config.yaml
model: "audio frame classifier"
gain_aug_db: 10
n_mels: 80
hop_length: 160
input: "mfcc"
num_classes: 41
channel_attention: "eca"
drop_path: 0.2
residual_init: "scaled_by_depth"
learning_rate: 0.0023
beta1: 0.9
max_grad_norm: 0.5
warmup_steps: 2420
Rows from block 5 of a small audio frame classifier, named by matrix and row number. Rows with one number belong to one channel. Each number is 500 + 25 x the weight over its row's rms, rounded and kept within 0 to 999. All counts start at 0. Numbers have three digits each. After the name is the row's rms in percent of the matrix's.
Before each channel's rows are labels from the 100 clips, of 14848, where the channel reaches its highest value: "top examples" is what is common among them; "loudest band" is the band of the loudest frequency at the time of the peak. Only what is clearly more common there than usual is listed. The data: phrases spoken by 400 fixed synthetic voices.
# convs0: first width-9 conv, stride 2 (model.blocks.5.convs.0.weight, 288x192x9, each kernel summed), inputs 96-191
# convs1: second width-9 conv (model.blocks.5.convs.1.weight, 288x288x9, transposed, each kernel summed), outputs 96-191

top examples: /ɛ/
loudest band: 500 to 1000 Hz
convs0.71 122:484509499479502506491462476521505474467466500516504522513525504488498483477501464526469464475496476520431492488501431476489491504459490468504523492513527503456549470445502513450495496543487522480479509499472501460515511503526512503467518426497484527510478449485439489497503489488494495465
convs1.71 113:485471496475521489493478459525524492508491454483515468531507505499492497484509519473526532468494471478473497520528451484463497498498513516500499558551485513489459493503508529461515444461497495480534514496475471496435502474556502539455560520494533490518511487477514528509501534516504501497

top examples: reverberation; /aɪ/; /tʃ/
loudest band: 500 to 1000 Hz
convs0.182 100:470513494528471519491490485484493469461510510522469537516469493502526480490492455482483500488508503516487507483460503485452512511531508498477520503494505502554500456505427504453497478495521465491487491495465470497524531476523479490464537513488485495527459549523484505469501456496508521482
convs1.182 098:534475483499481492508484494507496491515481509523473515508484495511502512522532544515504462473480473507487465474504525523521498482475484522511527558579521551536478458505486504524496519523501525472497485456483508498437486487506505544501512497502498508405503514499533476447449474497468444531

top examples: /z/; text has "zero"
loudest band: 500 to 1000 Hz
convs0.131 092:466512445487483473489504475529510497494486538526511496519535460510560489524461522507511494475514484483524481505501508498497480506493523491504523458473518460524515547493461467462455515534499503485488480515535486446483484509504506482471509472486497502478492505504452496464522486511506473459
convs1.131 089:508521502450512503499439546497464514488475526523509524515498481504501455501492493509492466485498493435532468466484476523498519512482538516501518474482486469484474496515489476545481453482500508486474497523512471469442523526542493518493556480486510510465472481461460510522470475495456506508

top examples: reverberation; fast speaker; /w/
loudest band: 500 to 1000 Hz
convs0.51 079:486500503505480489468501505481497481491494466515477486537516536489494512504499510474513513508485518454495510531434497512448467507505499486517482493504525459540460507501529491493558501495496510481475481485455493530509473486505469480491474491449513527503467559481448517487481527497496476452
convs1.51 101:496516497503533502522500511475458512511475520493513485480483481474492527495491499497503494486415528518531455492515542494484502516472463476524477497523559474492488468479464486524534512482515495472533484497497487495490484507477529530496488498454502495487512487515512486482498488469498483449

top examples: reverberation; slow speaker; /ʃ/; /ʒ/
loudest band: 2000 to 4000 Hz
convs0.72 103:470514469465510508507500490477495506487515441480513471505478507482544502531517497503522521437571479529494533485459486473465466523520508497514514506482539482495473509485468487497521493505487475490462506452527482511487509495468475472496456483498528510493516515495488482507457502514509481481
convs1.72 110:544488488491476529540484518494529479484503498539501499521526512508479500489524474492496523513517467515501520471481474495493490530532508502498487458534519535484462495493499496468517497534478467484462533474547477447511492535492495509511514512513460490497491515490478481469524501511496501502

top examples: /z/
loudest band: 2000 to 4000 Hz
convs0.238 124:497498485529496520460501491490516507510486515515491478532456505488544533480549487474509502457517486482513458450496526527513492502528497461522492442488556490503446520495512488480517436480482484437494521480505505501491474502525513520498491501462509481481515524498488499475504523515500438460
convs1.238 115:521500532497487494504549497486541511492472499451481471499458537540540497461474466518521465522509502448485467493475492509472494486474519533435476499495489498487492513498552528505500458500493556515554517546482523539472479521488482506484488522543510463519505477469521515472447545548547563517

top examples: reverberation; /aʊ/
loudest band: 500 to 1000 Hz
convs0.201 101:477515479466564502478497478494472491491501478500488485497515467509546503439513513481523536476513495484437523489463509510475473489504475468523493529469513516500500533469460480555458524514499489506480472491486455515462533456449459516457491537489504537503519466462502498521516515498489491504
convs1.201 099:478509489490528483529490487504493515482487485480504503505520489473489497477524465476510545518508530439484527527521515519517494482468447467478514500505506487481542469502497440482505494497521518478547477523497496487529516486513519516522461464473524445486525504473472513498504455500484528478

top examples: /ɛ/; /ð/; /v/; text has "weather"
loudest band: 500 to 1000 Hz
convs0.165 110:489488512428475533489460476506492494481476451455463541515477462466474498469509522480463481457533475487516506537502498477470512502477522478497526494497552492480523429464461496500494528478486494482494506526530475479502495526538512478471501473484481540501514486458456502463454511496484491492
convs1.165 110:525493540477529497495494505498485506518524476474512468540546509448509487487496477466513500515480462479452478524488482526490512500490536497527499509480520507515535491499497519527490514443493494530493561462483504481460501546509529512485498490517495473530526554492508546503488508553504519507

top examples: /ɛ/
loudest band: 500 to 1000 Hz
convs0.242 104:483433474469467499497476499497504470471522496525519479499484469544507518494489485444431490503460505476478502482498504511490475510559473486493501491473538483478494416421485456487517477451504442465519488495486524497488464508526499507479467510471481495493521458494456478466529523483515511512
convs1.242 103:471499481529488483531436467487506502506495535542485507501482491498520481474490534525499527541566475527484471479483506498576546497502480488488500543509452464492492495486463484525500494445522502540453526503507477503477426496526493525499488497475525520511495500474491495506475473529510493480

top examples: reverberation; /z/; /dʒ/; /ʌ/
loudest band: 500 to 1000 Hz
convs0.220 091:499506450513491538493498503500493503494491500475462481459502526505500476538492504510501457429516499475470475514476526472469488507448507514502462523514493516490470507532485429461524513511502468500455523516462479509486483481507506479468505526481518477479488539516489486513500514486520489496
convs1.220 100:488509491449480484539520519553516482536510483485504492483489501506515518497510477519477462504473540492497478538505508503479479540487537509485508528491514511517525473500530466499506519533509514486506456478470550549515560495470514537469492477533490503475566535505501451481502492490479488508